Rows from block 2 of a small spectrogram enhancement model, named by matrix and row number. Rows with one number belong to one channel. Each number is 500 + 50 x the weight over its row's rms, rounded and kept within 0 to 999. All counts start at 0. Numbers have three digits each.
Before each channel's rows are labels from the 100 clips, of 14976, where the channel reaches its highest value: "top examples" is what is common among them; "peak in band" is the frequency band that holds the peak. Only what is clearly more common there than usual is listed. The data: synthesised sound scenes: up to three everyday sounds over a background. In brackets: how many of the 100.
# convs0: first 3x3 conv (model.mid.0.convs.0.weight, 256x256x3x3, each kernel summed), inputs 128-255
# convs1: second 3x3 conv (model.mid.0.convs.1.weight, 256x256x3x3, transposed, each kernel summed), outputs 128-255

top examples: thin (high-pass) (30)
peak in band: 0 to 250 Hz (46)
convs0.174:434467568435499500485471479554412451461401568485413424509463477421517496450454541537423542479524506466466492443430501509484473446429395567577567562498475540535518388585549514413523500462388432491568473423542541493445467444536399497498454479499509505433513523530368481548560483539458465450535481494584538513445465389516421506589541454485491482527453490468520536522478503550471451453536
convs1.174:588523488553554475506566516467517558597479423484439458549529486521458450501563488447496473512407507490471531548469538447531472532483497425520483484473448553421523554431398479488502400555556597531492571585555490571444580451464537572436507595426493468544508453495467460575423549462498593468444421529517412549420412554408545473526476534550506450392538477407521454498383504470544546489560

top examples: background: none (45)
peak in band: 500 to 1000 Hz (44); 1000 to 2000 Hz (30)
convs0.245:456545494423528518570448522461539557468528485503493441470557476488472563483418510433509496432451486450527526506563531547570448414590504437519534441521452471481479550519441488436526559511499579500530440495466468564574500497444491586437515614547521573547518479475509579511429496470476498616547462488356556647480515462503447494658459496508459557538540425518422463539489524547464480491574
convs1.245:486559454492471546471522508523542490526528483482526512500557557483492561522556478567538519548477571502447487498502551540458544550442462504440454506530487403473429559490473542535496519501570581440465511464520573529497461521554474447494460323477520435505471487454531517422521546531482553475480583451577492491448584518426610514452583517551566550455436570554521556432537431385524460408564

top examples: thin (high-pass) (41); thunder (33); first sound: thunder (27)
peak in band: 500 to 1000 Hz (50); 250 to 500 Hz (48)
convs0.188:482479513544412481535605559513494593445568489500553541479445436469471464501451553539459458507591597501542510456593541548470408465541518458458506519465595549448422447490485558528478500576531421562511487548408399524490489591455587533421451456497470461490526511482498455447553524480409506491494549464507541468520388577618429521464468470441506414418387510363546435462480610533520508496580
convs1.188:518501490498561587502438462605591446488473460551503446502625530560570549532450483493575529486430442476566528553473463413501549500459545550527516379461473546554469495474521368539483478417521478477505484563576520473536505552483474521577526444526556513569467483516490435589546575438566452474482453503537481581476523500445597476436504565498463474564458495645546506403505477508495554452461

top examples: chatter (45)
peak in band: 500 to 1000 Hz (92)
convs0.86:474484502522461398486455529527379495532488485454494522496503478522516392469418518423462486377490547557455550484428477632450546464486645523499481485508524460460441529533440526490525428482445555470545514481429511384489376504457494532512367485400457409511461480499492508442488506517462473496363499581527464577443525524496589427495491415549525473540490552477400532549537489516433492479549
convs1.86:494374529480490414490480470497393487451472612487509573489431516517501523423526458479504466491517472576463484517503550434593518500448428572455440466506524567548565455418560441442568470471608545541526476500591422552483480504526479622430567503524512470508526578481523436506588456527527474574496527483403497525501498513541544579517511550445505496475425498499534523510471379518540480463490

top examples: helicopter (41); thunder (26)
peak in band: 250 to 500 Hz (97)
convs0.110:523399476504535478516426497446580416551500507477579458468550579511441532463478464579581519551466454512505533507479504535519549506448494561454439445546452412566540470468468509540520540515460646542519507524510490442578653436472489543480554651480470453464571486500548459499475470621470477484530443522496488474471429481564484492583467431506470457495612433484544467508497457487583481524623
convs1.110:525475505459488488451510468511503486424517458430417492482557518399494527567513619446567436480477544530402504560543567495552439476528502489509509538405458499544492485407547464450501541415522558521421465463540401459438463479477479476468500416545464550470522436478464413448493475425474461436449578395453493502487557605517559549509532491559460552479477485484545531593442477463363520478347

top examples: stream (88)
peak in band: 2000 to 4000 Hz (68); 1000 to 2000 Hz (31)
convs0.149:507451605527477421529501417526548534452422534539524440555518533488433527482552452427476437438469511474484467561484428545480573434547441544447577510493517542492499474583515473511519506507528615590477515493466405460525449533506506489477475460494516504480550499505496574546548473384479535527417404550418520438528485552514542509498573508478444526501470522494451523508536539516480526476396
convs1.149:529451497513538606511511537437507486490481523469507551372583369517466504514434498468505547513505444538494542480496613458565482545520502575478415521571483565452527507434500437519434448544475346490481521508469489551509490516464550488526503586497421581483437421488479492521446528468511470489427504450489506519449492526480479508521419533578524453611528573518508482482568457533530559664539

top examples: helicopter (33)
peak in band: 250 to 500 Hz (80)
convs0.220:506518431480534491479477527478455479505478483610542490473427427495496426517578460498527567515518534483470491587533551539542521459479495536462464426569487475555425549471488510482437552527577413458394463492482410399485470506547565563516445442454553458495523462478428457571514555369504510614492439546542492481512485526507544523543451534422519550506523483484537407549554553483484587480457
convs1.220:564420500448450420438564473446418504508434550513526432490548453521462539491533490520389494481530496543429406483418436450396496485490522438496522514541524580385614455560589415614524464461425486495389606536498494515556524522450494503501417510549504474463511483460532462415545451588454509470520563462397424452499518493534424535485550524531473548459471482583528598453454410482576489459534

top examples: stream (53)
peak in band: 2000 to 4000 Hz (68)
convs0.33:497438503575409356459484489545460495525425564470535455559544460448460609382519516535480540534464478500422555510444421538501536416504510496426466506493434443446546496486521462467432506571499593456499490477496543348536632451494515495466490509531491513524568411471577433359533445419575569461487468448463472559397504496453499524455556516449480492522547546487504509533521454495546506418485
convs1.33:574418526551554536412501478407514495495573363576424544291619563516444486469463495489472558481559423491470500487516586476580393558476500586438536539501551507570474556442493423487490454422426483564479455491445451481463419547542485531459462576469439531480490552486438538570491565506419482541505544487411445448601477508524458445515480514499513512529557527495542551559522571478538464539463

top examples: helicopter (41)
peak in band: 500 to 1000 Hz (38)
convs0.105:520552546492462467460558540504506576502530508502479512537402526498542446395431437504480521459531473548424523470483491503469467417422584539533462447471501441517381468485511595494502502529454507529573472537491533567461537513533532499544564507471497502542528443521485398547538471401527510453559534467481605519412472435501479448448450462525541532621534503454468486509474390571480476563510
convs1.105:459527460536475514507413478485543444489457528602518462508605555474577461523479526431563468430452493464497562501507567403555534503542521492472509508508497497601483453517502485484436486552550459505508480509574502549495469484501506510421534531517528531558603520532498613437516518555594512492493565560488457510504470446518551538513476497446432516492437368481580504505451570460533475557543

top examples: chatter (46)
peak in band: 500 to 1000 Hz (38); 250 to 500 Hz (31)
convs0.193:470479505559445475536560490471498479432473495478561534512547485509481567529475442458630492531495528512549517508513390463441430529519592500457476526401480388426523413505512470479499443576517442536544530616505402528501487474512500565533475551614440470490543549545513441492484520491466557469496481476545518472445597460441455478573606504464457470482392486490505589455545475514460499520565
convs1.193:535473439488478547539494401599546505549476486529549459372530465567502518513496475560498594543468506484447538485522471451490492511533483523479469529514481526469453491421583422503640456514537530470485456461583408466501458512529402488512523596456541571558589477431598522545466450478447498470516415466522509555583536472477406468424476568539502419474442450510484547444489540454506488495497

top examples: stream (48)
peak in band: 1000 to 2000 Hz (30)
convs0.8:442494538604454442487453453508609487486495582414489585526558424439433635533490414469553429540507457550477565421533401525509495536432459444434536497493450434501557534547497458565596546514486511503445445464477459426420476444561559609466547442563566563538488448472445520573479538503524627504551502542529524579402491466460497486455586510517536494496523497562489590446516448446553482399517
convs1.8:470566381449539522598485465431519512526450472506492435458407471501546465504427485591502496598501527496394485404489481518470434492478404511507491398547520477371475514492614550529461513506480520542483457513512479545503544452433422443467540667443459502404548518518592502546466506530475468400509452474532517480519520537490488490473574485492496492525474475463552572452481579535495483498459

top examples: thin (high-pass) (31); vacuum cleaner (30)
peak in band: 1000 to 2000 Hz (68)
convs0.24:511535508477479509448561498561539463494460448454480471579549456465571505432372477530503475507581529539518493528521439518382528541460487544364511454466508452471472461429617406492563465536510470528461438490466473463470513485467518433522509487405580414530477557548456578489401533494571534534482574539452547463537388451561482434517418578501527490489474559495500567431466441482449430492472
convs1.24:543475520452541578546422481584519626542496484539519506432470637502466521564528561598473556551461569462442464545522510486587567535502544497568475574461503541478552494528488582427407590526506507457540543541505457523517454549520621531437496478511438536530479472498576390415558467556498482445584444572601551499356477560538490524542401445503510520538532380495507548472460520436517475603513

top examples: thin (high-pass) (31)
peak in band: 1000 to 2000 Hz (47); 500 to 1000 Hz (34)
convs0.54:347477561512485531566535431519487503524445462576457557490513473575507435516439526392409524492571588520460499476527544366414490539490571471504428530443452467489423521565458465539493472520552427546515512433462509497454565419510578463461415478514511530547538581606427477507493625549442560563543468524477432518491399476490442431458423424471545500447549622480486467519474473514453546545511
convs1.54:528464404464544605487559512473597518473520387523581479536532498429482472460488501409512551522467428556554514495442458555549487436458498549421562477506518500439507503498523497534502545514467501499510476529522476500478539507478399511435479424423539418493394432477450456525549433442553509467552483389571420516458461492495459526494569464529430493546491483567450453491489458384555504425521

top examples: thin (high-pass) (30)
peak in band: 1000 to 2000 Hz (37)
convs0.155:420567512460500441543565535470523403532468419463472492528472559500556535587541493478434565566475486540517626524519518420470538513429513459435502488456565539458500472490548490511462579451536474448491573519437433630477483469548533523565568353571570473523573530620483450443506423407481486493550538572405465417503474414479490486503510563421505512481440564532512449476406429535497459479417
convs1.155:521401412519438627448525505500499527508513465546562515503511508523538550510482494556549512433556524425568453571501543526447460515539526555505526381368502404428526439517423497523446494515460510577534478452504571475462426537517457494465425549473389576512574507507486617509558493529579532468587400464589449451568426456475389531499530525443461629397489507528479541543501562464459538521490

top examples: chatter (43)
peak in band: 500 to 1000 Hz (70)
convs0.240:541487497478424487498512522456547497480436486624533581538531528549521496553381398500458491512530479473466455481395477548516436415462489634569499468512527534541493506529443472571520533470567459501460485515526505465477475611416457588449450447557467529538468525506419513458460454430505559474556508530489466527474533469481466521583530406519481569509353506560578566511575481546397626454551
convs1.240:458510490566415407493500541487504448554523611495521480481443587525457516531483502455472477529501552537465503532501492530492470617522437397480474511471515533520437634484514552531557465489482546565520502478530458492512441515500476467507548610474575524494552457580450605455509418453613502539496493419475458459489494495521487541400558551495538448502486505458511481557411496435478504478501

top examples: thin (high-pass) (29)
peak in band: 500 to 1000 Hz (55)
convs0.142:449475465481510452530400540437589495524457517482628608509484451556536504495559501502551535461518581485519453585428534517449472491541491534478521510502439577511437599491482593387395481504508480499524506472426587412518470558535517518540418590543570501499439567431468527496530530496463548505599458554476497565535476502498450478460461554426529423547446453518469495513477513446487532536546
convs1.142:490488530470541557524529544554548566366487403472572404474488538462533540493453518493511496578491449392570585511535506415453458496447516493509454469436551546507501426551474585460550410524588507511511496597523476601434456484458410497440539359506455470522591399546492460501550471518560488452409543479572553510558443467421455564489483462562509638535456476536506431471523411465522407484548

top examples: chatter (32)
peak in band: 250 to 500 Hz (40)
convs0.23:454462534631456453482416415506428471452450468498484506565442518547452501425561493506508448517508492464527510548406609506509510416562597521468510409551594541521496405495497508448528530517506421445448489506499566516540513436483452463509537537456445427472554504485509464512365536434493569502515499440539447530499527531567472477555574441503548445478470480468578519572486454503432456515527
convs1.23:489585534535492446538548464560504529620498584506515413404530567446539508462560508499477466464513495562523563532455472433486557507505439415464511541446450528506548532469520442528489483525513514485515529435471508603624420485480505517438555501550517593498598565447427506494563490563457500480435493515332490550573513520528480517485544560501463562557533394564499505444452458527532561497515

top examples: background: none (53)
peak in band: 1000 to 2000 Hz (38)
convs0.7:515549465500489474468534498466513526509434510578612500458576575486542470450421527548493516483526516406566511680510547581523472539519574463553453558585528601561531563506500535537584500441538501589531505492548530523557531479458519512525485564470452544366443531580543497406533513456472408471502528412456475480511453555505492512543480524474486652437419518535497421516541527495503521543461
convs1.7:542525553524484508518488549527489452476572458533476438674444450586528432573492493542521529518434479486422568402451401452466450503509456484429627459467513475476508440481468525501401512516419529541526502554461467490488496459444407455522557541505498444450545447497422446544433437475491534461522478492496509547517528474502542473517528461508437333480574486452559496486470527513436558411502

top examples: thin (high-pass) (40)
peak in band: 1000 to 2000 Hz (69)
convs0.101:543483498525455564498561481476542569403555507432565518425565470459527528528574511514524456536467444453439540465425407420514440484503499495475538471418482530380504486521524557492581468460498520498493540529515477620554485590566554484438537504557530502452434567447521495454450554444476563494536350569454586504461481570538468505497556545395590620492418511488498563467510415506478454582445
convs1.101:514550470503458521560449532527591451590471502455473440478517559509493418467492557494448522535462546442486526511578559553471420505505540576497452486505497439595461547490456469458542549491503458551463578531460580508466509532462451436506555423478492617506573468495544541621467592425492506434578601448543518481556452491477602464464522573518508525533487561502513448439493530440434545495465